config.toml
model = "self-supervised image encoder"
dataset = "abstract colour fields from 500 small random pattern networks"
train_examples = 101725
image_size = 32
crop_scale_min = 0.2
horizontal_flip = true
translate = 0.06
color_jitter = 0.6
method = "barlow_twins"
arch = "vit"
norm = "layernorm"
norm_position = "pre"
hidden_act = "gelu"
mlp_ratio = 2
head_dim = 64
fused_qkv = true
bias = "qkv"
qk_norm = true
layer_scale_init = 0.1
parallel_block = false
dropout = 0.05
inner_norm = false
patch_size = [4, 4]
conv_stem = true
layers = 8
width = 256
positions = "sincos"
pooling = "mean"
projector_hidden = 1024
projector_out = 512
projector_hidden_layers = 2
init = "kaiming_normal"
residual_init = "none"
optimizer = "muon"
muon_scale = "original"
learning_rate = 0.0081
momentum = 0.85
nesterov = false
orthogonalizer = "newton_schulz_5"
adamw_lr_other_params = 0.00071
max_grad_norm = 3.0
ema_decay = 0.995
max_steps = 8800
batch_size = 256
epochs = 22.1
lr_schedule = "cosine_restarts"
final_lr_fraction = 0
warmup_steps = 260
weight_decay = 0.03
adamw_weight_decay_other_params = 0
Rows from block 4 of a small self-supervised image encoder, named by matrix and row number. Rows with one number belong to one neuron. Each number is 500 + 25 x the weight over its row's rms, rounded and kept within 0 to 999. All counts start at 0. Numbers have three digits each.
After each neuron's rows are labels from the 100 images, of 14848, where the neuron reaches its highest value: "strongest on" is what is common among them; "patch colour" is the nearest of a few named colours to the mean colour under the peak. Only what is clearly more common there than usual is listed. The data: abstract colour fields from 500 small random pattern networks.
# fc1: MLP up (model.blocks.4.mlp.fc1.weight, 512x256), inputs 0-255
# fc2: MLP down (model.blocks.4.mlp.fc2.weight, 256x512, transposed), outputs 0-255

fc1.395:513501522475514493505481496464469534483470520482556521448531455503515529493487491495506497512503530475506499489490472516523451524463503488467495513456469500501467465518500462511496522537496501486466528518515506511484528480491509479519526537496482509517505496502493468489471514513477501469504460498521536492529581496468511540517487433493539495494495496504468495489483485502526440469508476484505487471492504487473508503514512542519529487542472569552530506515522518538493532463457509475464536520473488546510503477487492504501472530499490524501465514497535459549514470557475516487480507548457482455494467524460521533510519491491518519519503507506520509445504501477516526509501480542477521536505466515485487509493526524522508466526490457514498503477527532514562522479506511
fc2.395:471443517515488513506479530506504452527526542546486473506494518506518480480524488518496480486494472530480471474477475503508501474546486485533500478507568477482543555472500530517515470465500538537512478505468491479486470498511508494470458471549550472481525439509454539526531486487523475507487503492466478516499480531501530506516512508505489508491507516504479494525516532509489500487507490583525480540517497488503482542475490511541449477440483497467469485494472461464517499488536489475534538476522484514480499527471527517540490462486535493491514494534476511458478519476497513500498511509549520562519541504529519501526506512498493523493535485489535482531519482505495496518480498472447484474483498521508496483472500510521479489499465469475490509513468474494446506500507454
strongest on: mostly green
patch colour: yellow

fc1.262:463483519537477476514526497493469471494475499496497491482506512549501501484516503518483510500502509511497488533518530459513505520493543443520506514484523476480525481481464508531480506516484509482515493500497516482502478503478522471469495474479505457491508486524544495466491497482475499479503447472528541554520505505492477533504523514502519496522506474429502536487480526487491497486510523471509546460504482469503525545502460500479518540470476481511546486492524484494485467488480510492496576511514527525429492474432498516517484490440507529516481512498522487507512447517486531529474510438529509493494492499489506532444510506505507455518497480524537471533538506554557532521502502488516511447530462485537512520521480476493486479533507473462447521499507545523503485503515522
fc2.262:543465507502514501461531486479541496537463509459464541483558557486484467529540490524510552493509465528505494535452501530475480475518516528518508489484548528505475447505545531491512523460495521467501470486509500462460512502478518510497498556492500565480523472461522530491516517520483532506498505510459482481483510539511498555497540455500483494509489521549517543503500470488487473487518516479478467504482511480517479542530488480513448470506508504462497468443487487479475513515479468505499543506515526465536502494479496477501503459507461507485492480533436522521507484535556502512466509489509476482518456510524477504558485490532507506511535460513481501471502514467489516519489485505520524476502479529518512509509499482491529503498505509511469479498490500515484501484535483
strongest on: bright; smooth; mostly red
patch colour: pink; yellow

fc1.333:512466527494539475533458459487531517464513488480512477549494469530507502507519515480511531508517568506516506481528544527499524512494514492490512479457460472497484525503533496470508485453507517512515504525481528510479523470491502502499498509439493484478508492544465470523564482462505500538477478499510495497496492478491485527489492522513498475514507523552536490485498436499493543468516488529503473509444475501535536484573465472497510520529497523465462512549534480466493474511504453504497525500472478490545501504497491523541494502515508458543506526526486565511522535532454510496484516497523515522500476516529497518509489477538489517467509504503529538481460552476496490480518506528504513521491554530483516507485458488497495494478508491482476479484529541515506496480485444
fc2.333:500454533450496488485471525505478488521512493460525484516506491461510439582511492510547491518527472486471487505478526495471512474532542451497504503543531495501516498505512495478513475491495518486519505534502505467532439523528480504504501521476522502493496495513493476439477540492545507519545543474482501540494509525471495477494546514474483510523525499505513521468459521452509555492495510476494512477505558473473528482443516439517514498502477481513520480477499509477453530516484476460521515501471508497482450501497484526467485463495476502543515529503507482518455514488491508509512481519507515520504448507526515457527495500488484503550485492501482434553464469499476507539469501514529512473535510519484532465510523489527484468515501511498488470516509501536502505482523488
strongest on: mostly green; smooth; dark
patch colour: green

fc1.376:489500489473516529534488490507518512491473486492519488509474483468508497458494564535473532496497500543508494532527525530503477501494520491496511536483475505500470490532496508473530514488510533506513514455537493523488467533511490506501521550466509523464511526477481465462488527534530511478452496527465486463505471479480545533510472489479525468489454531494470534526533528520511496498493476506460513488519449481466476477503543536470471533524527541533528510506509490516549522521475537524509486478480539470547567504563512494514542491494498459504504503482526481502465485543517513500492501479476497538450489510494462492533553484507428521502498511470508485504497484462489486465483508473495496537486484508501492478506518496502485463520471554469499514504497473508445495488475528
fc2.376:487477532430443486499546472507489496538531483496538514534520510500514473507508493447520484492496510479531462469450439541446507489506489510489531529474543496485494493546482499525478493468507495486483482501518516482463534494455471530511504499495490515535509501493494508459514439513518498490496465491479500535486502517490528533482546503505504506507521500515517491487498448498449497489513509504472501548461549497516473486484488490511486469498493508482539478524465504493482490515548492487452472451515520508485487443471506485507498492518511492464487495500504519510510525523499485479510482478523540532547492538518485505554480493526487519507481527529525514476551520526494481535511521523492527472498543525492468512482471479448506530486519539494488516549511554481551491537545499
strongest on: mostly green
patch colour: green

fc1.364:489504484491505470528509499466506505489516495495504467475511456513484465472500452527532515453455535475498491513462477483495530488475516509459503456526474501470519474489540468522458503484467517505506499491511549523486506481546502500502457521508532500506510512549508493474469463489476483501465522560491468495488517439453436531492524489487537487520473471494476512490474456500518488508509494493483454492538520502512480527519539512487477471515498486448502470491461490533490535495519477488521521509498476492493466517537564489517489531477475480508547509564542511503489571517484473486491518491453528538483503507504514533497516549499505486487496524534491475499535527505459534519497519545532485530471527509491493507511457501493505511488476469509443500543496496478507501515527500
fc2.364:526485476527500494448525510527506512504476535496517511489508538529493496495500528492488482516530468444522499494508483522452494479535463484507479470521508506508486494514481500464522486486504462502503505492468451494489512508501503496503526459488509485494469558514478483507528482499481442517450515448459521498489496503517466546505569548469482506497515472530532472524490526478537519487476511550547469451490518474519503520535480505539479473480480553493499470510529523483480511526515498480524514527486486506513532521459488442467477474506497471562511495505459528508474519489482527481502473562529487476483497479513498461482520502489488468533509519495547526503496480552512516530528506490492527495543466509511509523506500486491458517473539443506488463474491507488525473455535509
strongest on: smooth; mostly green; dark
patch colour: brown; green

fc1.443:489513503513446518522475512472522487462499465507528475502490489526531513476531465512541493497489517527487509534519508511493486482454509455483479528522494475478503503476464549472510531514487461446490488504519525494515543510480504504501484473496460511509489483553467553459543508479503489453476502482498448491477532530500520530547549473485506522511500522452488520475501540489511523461457465498497540481478452494510491515498474525489559526489436502483449492514528531547496474489513494509508524511511517519475510480505514479547537486498536468531509523490503511511443516488459510520468482504487497503509512541506483470521495518489527511475490516469454484513451491522549450552507492506508527522516524533512480504506521504513459475494465508517514539479525498473498483538490520
fc2.443:450527456505526503480513528540504494472488544477507521479503544464467530553517536520487514431514522462474470506483522500515506460472567514502536467500504537505516479527480491462499488495533484511457507470505480519532515467532487516509524454490487501482517514491558505484470550535489503510484483530510548500528538487504536490527456534501515503485523487469475496517509486510493511475476447464469501494479450458522519475538496490505508503457514490522479522487532453462538499461501524504537508494515499506485533499478475486494496538477473481505464485490515467514530497510503518465495482501505485532492505481524481478479512435480498459510554506483515482507501477513512532470477510469470531497491458515469534527498500471495527512530487463492490505509467477550493549484500500
strongest on: bright; mostly red
patch colour: yellow

fc1.394:489468504516519484496552516516538505479480498535486463514491455503517519510529530477540526493499518468531472437478528490486501501446540488559497500515454521488552529489496504494481467471495488497447512526529515482467503489529516522513481436526482520499551520499515521504468527462498495530478485490473502521499516476471514477519467494509498482510478454493506543494499495520479515499494466487497492529513465484466506509539444535474461519473523473456517504491493511517509499501536520458513501504510478489429498486447516477490450527501490497476522525488497487500493492511478485484501483486539528524479544531475515518474503485513491455539504517536506518504530480505491506504551503493493540503470521513483493496496455454528478460519456488528478453530466473518435502534514510
fc2.394:516492485471485467518525506511513531478471522491551503488513521517434474495498482507541512525532508517486495470456508543495488522496482444506499492486502505487472512521488484505511492520502460516540528494490496525517486486478502509523524549508501500468448478510495495516489519502566522485429505525491496473483510487528487496475561492524464493510488488528504468483497513485486539478539539499519493513540479562490503498482487552498506470507446539484501498555512465516512480444543464533475510511456515533513516486472494499487527475498498492516482476473477558533503496491541486506510485500492479480479524474484523525516524534507475475507492535461496552518503523457499461488511510520492480550523504471564517512509480486501524535470496514493535496459513465534520497504552450
strongest on: smooth; mostly red; bright
patch colour: orange

fc1.253:480461472473529489537503491515473517504506496464508528445529477498474490523502475512531514493503508505445549517492478505502491488510537494513511471508482469491556455545545518513459441478489510475464454499528536472490473533510501528487459521562510486544487495515480531483471482517464521503501471510497544517482497490489517518520511479481483499533542499491460515453522505496534547514481457530524500513525502520508523493562517474476486527520481474547505550504508483532466502490486480457461519498508489480529520500474487545535491525515543496508510491494492522525547501487497514471472511491500538507486516501524497488470523490505523519521523480483478475450479497494474512501518510516501483494485534528509454568529513516547493462522503518463552513502500434483512512506499504
fc2.253:548518475505533510435498494540463494474512478538486479493443541543521539488518481524459475502512538485497505500469477488535501540528514536492489490539493514471463468447456495524518560515520487483524488518506516452495525452483543481516522494443492504483497483518515494515469478508509509487509523488506488506516511523545503471496485500505534480495476516480490471496491493471498464553523494485484473502523523505493559488490486470510518505490500489508475498557493531474541548498503511537506514456486483512517508501470505521470512472526495455481494502505499545543462489545481471531465490498482477516518492495488527453433519495493469445519483487544508515523542484535474452481483535456503498482510519477487479483496493521487543493482481500557493490506510490504505464500510504
strongest on: mostly red
patch colour: red; pink

fc1.278:513507489497461520446501489542515531513483508518512522502499512522459538504532495512471503479534506507491502492556483534516520505490465508511461499533486487496486501503488498513454511523506459527511495461517479513485527430486545476520519492503511492556463480528480508505529494542513515520493503462528480519515466537507518511537510450473518553515500471496481509469514477466490467465500519502503496499517469457519517502523502489450523541473501465485485491489455483499530532505458484496490510507504553563526516494472520493463493486514525495495535495528549525499508488506531536494472485538511503484538517510485510519516503535499516520517474470453538459508468494467532440480475444454508512469517495480524468469489507501459548466494504523551489479505468545507506530513494537
fc2.278:504524550484530523538542509478483499484553498502512485497459438473506475503464457500515499491491455494523486497462519505477476485501518469487484520524486513501512493483462528481488455538527537447539513492483501524501472578530504541482488487529518485499521494498489479492479511482499474484454490537467531481512500483475427519508487519497485487476537533575553485525480524491508511512467495485484517493472504510454524515498522505509468497513488492479506493521485532499513469483497517450505510486489502512494504550463499497534499540492511493488486492521504468489518521501464476469533514474499474455458474477496496475508515450503451500538532557503458514523488465547500513497499492536516518473480532515476555530501560509520471528504497486479531507508512477521471481517479503
strongest on: fine detail
patch colour: grey

fc1.32:521509484524472506505485482502475522494529545474534525519501493473501497447502517440514491523513513506494483545486508493500473490463507466480491505518516476560515497509489522518494488522507469450477508510487493540504512485477494507494514503498498486469531535473463496547487513495490516473523491482522517536502500516496555479506543492497522463529494478491497485463491521491470484484476447529506468453572528501440539476525515523519458492507460544491526508490517502498517547537471489486572532514490528500466501483500529475531479540463499463484463522503496535527515487507512517528484500516518458483549499511472500549486515475512539494518491483471485512500501501478473510524547503515487421452487519548512490512473490490493552524494546482526477526490512477514490501552494484
fc2.32:476492510511538519524472530517522455503522493522480478491461543498494449509510484513455512530476489524492501482476509475475481434480489499506553517542485485476489468497488496497513530468499507536483539454531470500519496486547520487499512486531498463501488520493534478454494532451486510518493503549512501489504458494557514522512503529488505524500511521516502492565466528507523507497527503537538491492454521475491526516504473491500496463502539507475497475530487486508502442514513527460525498477491486550517546471506529503518534481520485501489518505438488486473535506524488514508474523478517488505472531468526539489499480505511514506536463531467482504498540509484537482489514515516509508488533481521442527485458525477464511534527485500535469506495443472467464466490484560
strongest on: smooth
patch colour: purple

fc1.409:505504481471510493493475506446495527482461503483491516503520467539492469525492470489437482497511515505529496517497519493488513505507485532520501532492476522486477474529495472534523491489491455483515495494528492513534524474497510498470544484483520455518512514542433503485530507459484483457477475448526518474468521501499519527504518531501507483493479498505516487462507485503517487511522525473519454463488508523447537487461458486452479522481481456517462511477494482452496527506499521515463532485512496513537528523488543483498486527508484519493529458465465504569558482492526518466498489500520501486516483502486503520509489471486482510494547447500509488480497474484465454529519499527594535482509523518504532468482559494487496460505519500508544525512490517513526497552498514
fc2.409:542550492551479498534474471482492519501469526520499543482481505515531513504517498476511532488498473491547488525504525520501509496483499524485507483503492527462504512492498487482540488526501508525473525506537495444455470487491512472505484490489460511508518501456504504492541461481497499524491508525506466469547444523497444497508539501525448499497547455500491522473517499518532480504454457549517521479493494500521529459491525511500515506511531450465514521518484518498509498473495528471474482544531522499503483484514503506468536538506513452559499513505467426482528514491521500527549488497479514437476502507478531499493527492459475519511476531509504501519486548459530495460506515526463493500495496497523475522506507520505507486462527519528465474458522458546477520457483504
strongest on: bright; mostly green; smooth
patch colour: white

fc1.354:537543492509504453496494517478474467481512520465467502521502528508513483498453495490515501497508460471504529471470520467535523546492496562512505497526539517496463499478506518520522517506465488467529438481489480494517494469503484463537494473473473493497447491486496523548482469479527511506515509507570515503516487481478487498513536482483535526491488464504490464494484482522512564493483477515476483469517522517478513508492495506530498533501508523508500561485547520525489503491471502426518485532482450534505492471503509505493543478502468474491495525498522456483515485507522487496452521478516528530512488502539490493521463492472493500527493473521503502540552469541478537494484504499494516475525468469489561461462463533473540476471532502499519520478513481494532463537484505
fc2.354:475441496551450499492485486516499543514466520480543528477525480528493488484555498533530491492500532513498455501526494510501500440485495485532521489493527488454561491509473521454523482489481545485460543530518520551497502545517499463486474519535512523466539495516469479476508506511504539472511477515456548527483479474470507488487472497519515513456489493487481479458509479511481454506524500524545499532498488496529524511466488490496506491486484457507495474520498481513479458473486526539533528486453536476479492500494439511495525508501518510533460462489462524479467483467487518516510479487520545499499507485517473508506506462540519540514461529490485478503469514511514487536555464498482475483486520512500499506502497474474526500535481512506519484514514541493522561511503487
strongest on: mostly blue
patch colour: purple

fc1.426:500489488501496504489471477510495512492465454517528469524529532523473492534505456511502474551490475474471529524474444511497506486505519495550517501539470466539532464552508504488509501508497491519445506499449520523501532496462463508510502545505515538492524515514466455482515555477547485517499472485447535466481531509536457531498489499506522522449533551531479480493483507490520462492532448519489509467501509488498502503511505469496508487492500492490518535479433473504505525508476508492520499506555517544486479525530529528537499488494473502445498470480477475521513492510504519512518532484488527548482504511473509526455491455482495526506485522519493493476492481541524504491503474478488493477518490456502510486488544518510545512551495473476512529522493491494444497536502465
fc2.426:513498494485486470484482502520536468534499529483472490471480485508496505512545512540428511446540519476492485490506499516502518482503484494490516535496502495469459514508510471495511499486526529477553494509497484529482476524564548471521462534518425476506444514482465498511421488489492528516493470523501488527522474472494565480479525533451489469498543514492497504532519543475502471498463521460513502561489509512498533486478536525506475513495517524539542497510546472554508486503490520488509494476517495510531515463501525497487493503459528467490487514524525497500524497541492559470512499517519489493500500523510477500557465488473463482503503481492506471492518491492487479490516497496520479515496502476520457499499482477532486492479462532519495450500511470509495486458532545
strongest on: fine detail
patch colour: grey

fc1.47:523471542447518524470475474447492489473484543475472447524472504503494543482482480510504486459502514489489475474540529485483507520521485502517497499509538483517513524536477517563515473533498485484466509469491540520507476535460499502516504521441553529535517489544526482497471532492511537501478453461563479507488489504480499541476509448502506502518508524476512535506500463505483525513463469512528505518507479512537465483519494509473478507549499478525508496525455523509468481537522501480511460493479499530541493476498512464458490518504532505459496551561516502520522524505448488503500482537487498471512501528504512511498522478504526510521523497501512486511503487466550507464491455455508461488510493508505485485482475505484510491486475539491527489497517554545513527506467525
fc2.47:493539532515469523517488493529542516545515518537498518534490466493512531511521462535463521523496477541431513466477504543517506470483553477484501496516484524474527454501549473483490495467481485532498507497472473521480503460538489506528511478528436474463515493506476532500543483444502488485444517512505487500517519506477495439527514535508487507499450476491509493502517505464522485512516499504520507476465503505501549473487514518498555482444486510475483508533519477524532493495507530534523512562498494489421491526493479478527527524469502518541521480516506490495544494550511483498459543508465504518515469458491512462488485471466465494482481500492485462513517463533473513529499500513505489501471497512491514489515545499484491513491533513530489489507514506523499501500461489
strongest on: fine detail
patch colour: pink

fc1.71:518467454495540514472481498526523478454516484470509487531530505497477519546509509499456509446499501518461510487468471481477483504555518446468456562457496463477528480478520523496503492514528475485535495519492527497507487479547513500556514492530457523505531530528449530506505512503512501526498537496482535501474512486476499436464490472499474492521529513478468462494535530492499485518515473495511543514492541489521530515512526482507507501489491497472471523506533485547476499512470496460541535531504498498460462519527509509506488472515488478478458497554515530504504493480524489489493491519558495474498521493485431532498516526521497490497531480494513482460450500497488525497489501471518466500456488495549499501452477494479521507491533475512496492519467462494493530486538533
fc2.71:499505524474492454548511501501484466520473512520474489495470490470470490488524493496518503519482507529501527499501532487496498477480539527538498459530472446523535495534501508511520508453540514472515494460467492525492509527529457478456486468484534483518506492478536474489466463496496541461535486527458506486523551546454447531530500512519539518509477500493542507474490479481464467476530475550494490495506468495518514497506503489479500503526488488506513490503495546454506459547536548553485442513522516509504545470478477489492542549532483475527522507467517503522505484517461537517521492543500517539512488482540530464502493497460497471492502489487530452511537511488482485524507496554514522509513495487509547509491499493486499476521489506477479524470508482472471506523464474
strongest on: mostly blue; smooth; dark
patch colour: blue; purple

fc1.445:517496485500491498507474497478467494519503495485499485536544474502537460512522496511518513511499501504499515501486471527479517481457514537515528478480496520523513444521477514522474496496509500463484496487535487492506439525533499510499475538517473495538485503558494465478464494488517460546569467462460492461491548495546465502479474494484529542519502489483491528486503505481528506472495494485503434508494496479514521486513493526464480490503469480532543493469515477509507456502489504482509554477497504469533505517471503544510500491553503532522507533546493505520577534461457497437443490553511511475471521463500477510494481493497482465498505464490514511521484516486514522511454514525501488494526497473516512550526526535491466506530512448500500492473460508513490464480530497
fc2.445:506515537493536518524448485472476473500505504540497524504512512473489486505509469487503485500518505504493505535468530477468521508476516506497546491487528496495470540534526456483493504500473471518510533444467518501472520489479474481495535510479520504519495525506485464505520464477505555471449522557548527511531439510473504490482540494511494412509505478502504500494498503497467479510530519534501560521533502511535500507448497455497508498511444559478487482499510497503482493534454482522480457526488500519473536494487535491480536463487525503469526463486471474531443503530490502530564504475519476501542490546551504469531501468513490502506526494485488504500528498512491489486486486518536473464528477501499475523472487526468495505495468527517514518484512500481461516520525515
strongest on: mostly green
patch colour: grey

fc1.72:467477535499504477501496512500473502511520520507531488491468491509504476557536464476495525535487481525460461507485512481479536536491533520515507546484486543504494468531471517498509457498488529483516452501433520441497517544442526496471524472490544482502521500503462501463471511500483454495506473427490526458518460537541492533478509478510501495503471487427487481457491495487487505509524492510506521462522555500502540489479471492475541507498469488489494499505498515502493475546468542517507561483491519498498524543489522479500484518549485499530506486462500504509493481527476477504523480520509474507542492470486525464538511534524488522497532499542480477466496501508462491546499511476491552450519498506544508527504512463511493494518508529517523495489500514510509496496527504
fc2.72:548548509485489517499505508455443511433475484475481544490488542496514507537555561523495515466490491492524552512481516482503504495515503507470496444509509506518462535473507468472480520493484515506542566515564511470486499455566526522530498463488457523494496485476496510505499509486502524492499477525474496487484507511490475497517530505488506451510501477535520520494516503493480465514482494519488462515461493476501509505535527500500510477476513506495522471486507456515463464487503464476480489525533493527554450436499521474520477501460525503537503545548461493471553492481532518510493446464481496465520490510495498533506506489542499512491465476499509534477508536471503469505528497521486496523511542506502516506520496502496489473496490480471495498522486503504536524515463478
strongest on: bright
patch colour: pink

fc1.390:481489499511472510527500508490494527470519557513533528526481474504542500547489570480508494536502519480477482549515472501525468494520507502504545530487525444552478494525515530500473540472462498497525460523512565507500478498477495514544486494485513502447505482497494506525491510477485519484501489458483481516479558463506479524506505513551509499463502464537519458488497488498509470493495543485494511480531524445475489472487546507473425515474512496516490525563533536537516489523458498509493491482461543507524509450478490493538490521498480494506505490489498542512520496479486493501542492491497441481542509482471499468492496528496514502492508532454476525492489476498516473512505504490519471476513529509518472512447456452485476504526468489512510533517490496468523486486498499
fc2.390:478529484507481533504494492464491510486522443547489465491507543510471490507491439481509518482480511494525530499542544451491537534485483535484534552523530550511546528495513491496474487518554507479521537537530510479506462484536526519476472474462513486517482455502496465499518514481474471500442536559490511537501451496526539483472462489464489483483494536533513523487485544501477488474493476475483517503507481542476506493511483499514511532508497523499482456508540520453503504512520468464519508494494499509489498424539520506478494509525465525530514501470516490496515486527492541512489526518490510486482512486515471489536517522540537512518473515514502458519492528474470490499495509494512486517461501466505533518527512497497517505496482563469488501514544513467496447492510470
strongest on: smooth; mostly red; mostly blue
patch colour: purple

fc1.350:489485470508506479489502526493516527511466476486508498469482508459489514471490495513474500514497502464488516502498497485537517507483516514473479490477484522491501541492499547452458467460457528490522538506508480522484511463469544488519514519478479512502502528450490533522502530530522507481457499479456462502505458540554526482533501544492545476467481522471522478493511472543545508549493474516528498450484493452539527452515514511573540537539484481490470491486505501515484494477487534532491533506505516529478546465515519497442528511511531523542507490484501532528491518503495526515529490511503457527484483543472503546472516469487496525468543502560510470483523495500482474507501483464450494521480494499480502474498499514500483448455469469516493526498487513493504500499503500
fc2.350:484488541500501515454530519507504455520494499509510501500491494519473454470458525486550460504480515526473467531510493497504463482477493501495514478495538508486515526510501486474490518500520505536505510482531537499501523510476462489480498482488514513494508475541471455501526427465476466514470528484528530532471516488541477524504537500512492488498481528493492518520533473510459458490526467547482538540484509536462497449477479509513473491488536512461515494572511494512524479547528447554495511495494553466534480468476505470537518483492454460467530544473528510471518490480511497491509557487487515468451488545499496507517491499483517493519527525501485539484487494544506514518513512480511512499475476504524494506556525484524483493510469471513480551501519532534516511477515507
strongest on: mostly red
patch colour: yellow

fc1.500:464545519516484510531511497535452514444518474496475509482518479500513487513525499507493525494462533461507527508527522463516441519510568446537504516461518514489489504483490513511501529458465540488507511466518497485499494492477512452495509481495502444538506528517494497508517486482471537478494531510485481480476495514488520482497491498490526490504509486492511483528515515504537496430485499464483477479502489505539482456542473505490527523512532540485491506494511513501540510493500510517513501568484495517520507532512508541445482471496478476495488509517527462502531513476510485544499539500528530491497530514500476539557516519472507524483511511495485466454473509528469552540478483536461470527484519532549513459508504536452511503514448518516475528447480502474524488496517460
fc2.500:540476507474483496493497533508549475507503557496529463515484556509525476485485499535492544531549449529499486476456552539470527500469472507503470510525508506507535466527532499508470505558481475518496538495476514481502484545477500523498452526472537530481489477516505529489522553517535447471513503525474480502492449478488461483523515509507535501495503502485487519478491457510494540502516535517491535486484494522471473549480490508512474491499502449481487535489487459504471465515465478495477474476469495499535452479461514466515512514487511538491467519508540512538491509480522535472518498510512478521498495485520476507482462492520482528477521537492451514493480537480487494498523505502514505483517450492537506517489480531510496500489555444475517493528509524517502516464467530
strongest on: mostly green
patch colour: green; brown

fc1.202:517481525500453501534553486502481455540487510509541518504529519476503461483480551504499527464508545495529521536481500491529471496513503490510501535495512512446512479466539558473525459511494474489471492483501491505524458484490465512506500541509498539502520501506559509541518534505523446544538484520490508449513483543508513524527490479499502549485458518495535492481482501552480486500503505491458510451532512526521512522467478520529509495512484487506506523499488479461507478510519509504479510429493514501499504546492431509522490495501507498492480466527518453530495505502500510488494466503502532475511471516472502459473456532443490447502547523534527519503500477512505495493450515492462524542471482470496525497485470477534504498474490493506521483522519487501459471508479478
fc2.202:498521502506527455460498482535519539488506507466499442508480496535433495499498473518497503521476466518494514499549515519526522500501481488494543507480474516522493527487479489544451498533514500537518528448494497512491507544495504545472504510458468520502477486444459455483507484502479533509472485504516500429506546480496448446483533514483469523500538463558495458538535436516512497505482506500535496468514504440496478505490466537476479478477485507512506489487478476511465542454492502482498485519519511513519495543473557488506500508522507551471533485490500525509495525509471516515523491480497488525488488477511511513498542490505484499497488497526521454521530515506517513524507476479510486501527504534534483454501510519491475522511470563484482526502513547465507488485503488
strongest on: smooth; mostly red
patch colour: red

fc1.152:519535524494494494547512514527518503529478543517523486497488526504512467525463485495480478513496511500501528445505460501470511443488489565484472485529488509472483457493500507469503534471517542492472493468519520504458505465499542484557486505481535493507494487491486477493477493472449474470487492501471473491492512482525499469528513466521520501466519520549477438512512492509464548503480491518449537511498499519505507470500477457495455467492470514513514502499461523528535521536511564439509485524489505513501446490484512497475439468518564504510504486501532448507511527538550507546498480530496469485483478495525548510540492508486499562508469475495471476444471516501506503504494496511500516489508523534509480486504513486494461505521469484491521482495516518502511500482503512
fc2.152:496487511495486492449464508513494509464501490489444476508491518494482496498497495506524552544520515475478486510478461541515491516492494471483524500516536477513463448473514492478476540478444499476525440486532522552472480550462517495468536525506497499484510492501486530445510514522478506537539495515525556512475472500511503537479507534480494521515449474464529501484513466509539479503495542512510446524532522480505500497522483501514461496521520487505510540483535515474467520507485462528518484470488493507480543512506533472537500509507517532482503527524505501546513506504543481491498490487525510472492538540516552500537526523521470517478512519497522548463499480541521490482506488459529510520512489471487506522506476495560499524551475538520533456487491507505482480496453467
strongest on: mostly green; smooth
patch colour: green

fc1.511:450523530499530516485513533514445492487524528457502487507483460497537487498484504475493475440509512496490532503490507493491564511502520502480511489533502475486505498464528525477474479472525497528476480451465521507499539511507481511481470523484498507486489500484464481491550483505444536509500479467478497478519487513529521507492487520535488533508524488487502518495517519523488544495468506489495483511529529523525476512529494519460500490481514484508514472551498507488519507500455451508522462559474445527537531501480509524496509469502495469503479565534467527511509540479530495502505459453464534483516497488518462536535499494503528479548511530500477522440441516471465519533506491475527532503518517510487520499462500492476552508490502462493526447488505527490504527445471511
fc2.511:512497480519486522467474462519516533510486497541509519532471498497482498496503504478503574550489499508468523491515532526492513472501470493476503539458479484501502513519476507499487527490512524486508524490529488501425487496537536489513519460486522526527528519528498534521502504521501477477499484456517468520522485548518464478490500525539518489476523526477531510535457494500516512524541504546502516504452501494421480499470494502507483518502466527486471512468528500495457554486521530522505495486519499499508474488495495483501471464478529524500484455510465517492510460495482508517502495539504513506499506509498484483497511528516510481531538493505499498528478520516479522467577479501510472527489516467545475490525499459477438538496518550495541501555444442466462493495478461
strongest on: smooth; mostly red; dark
patch colour: red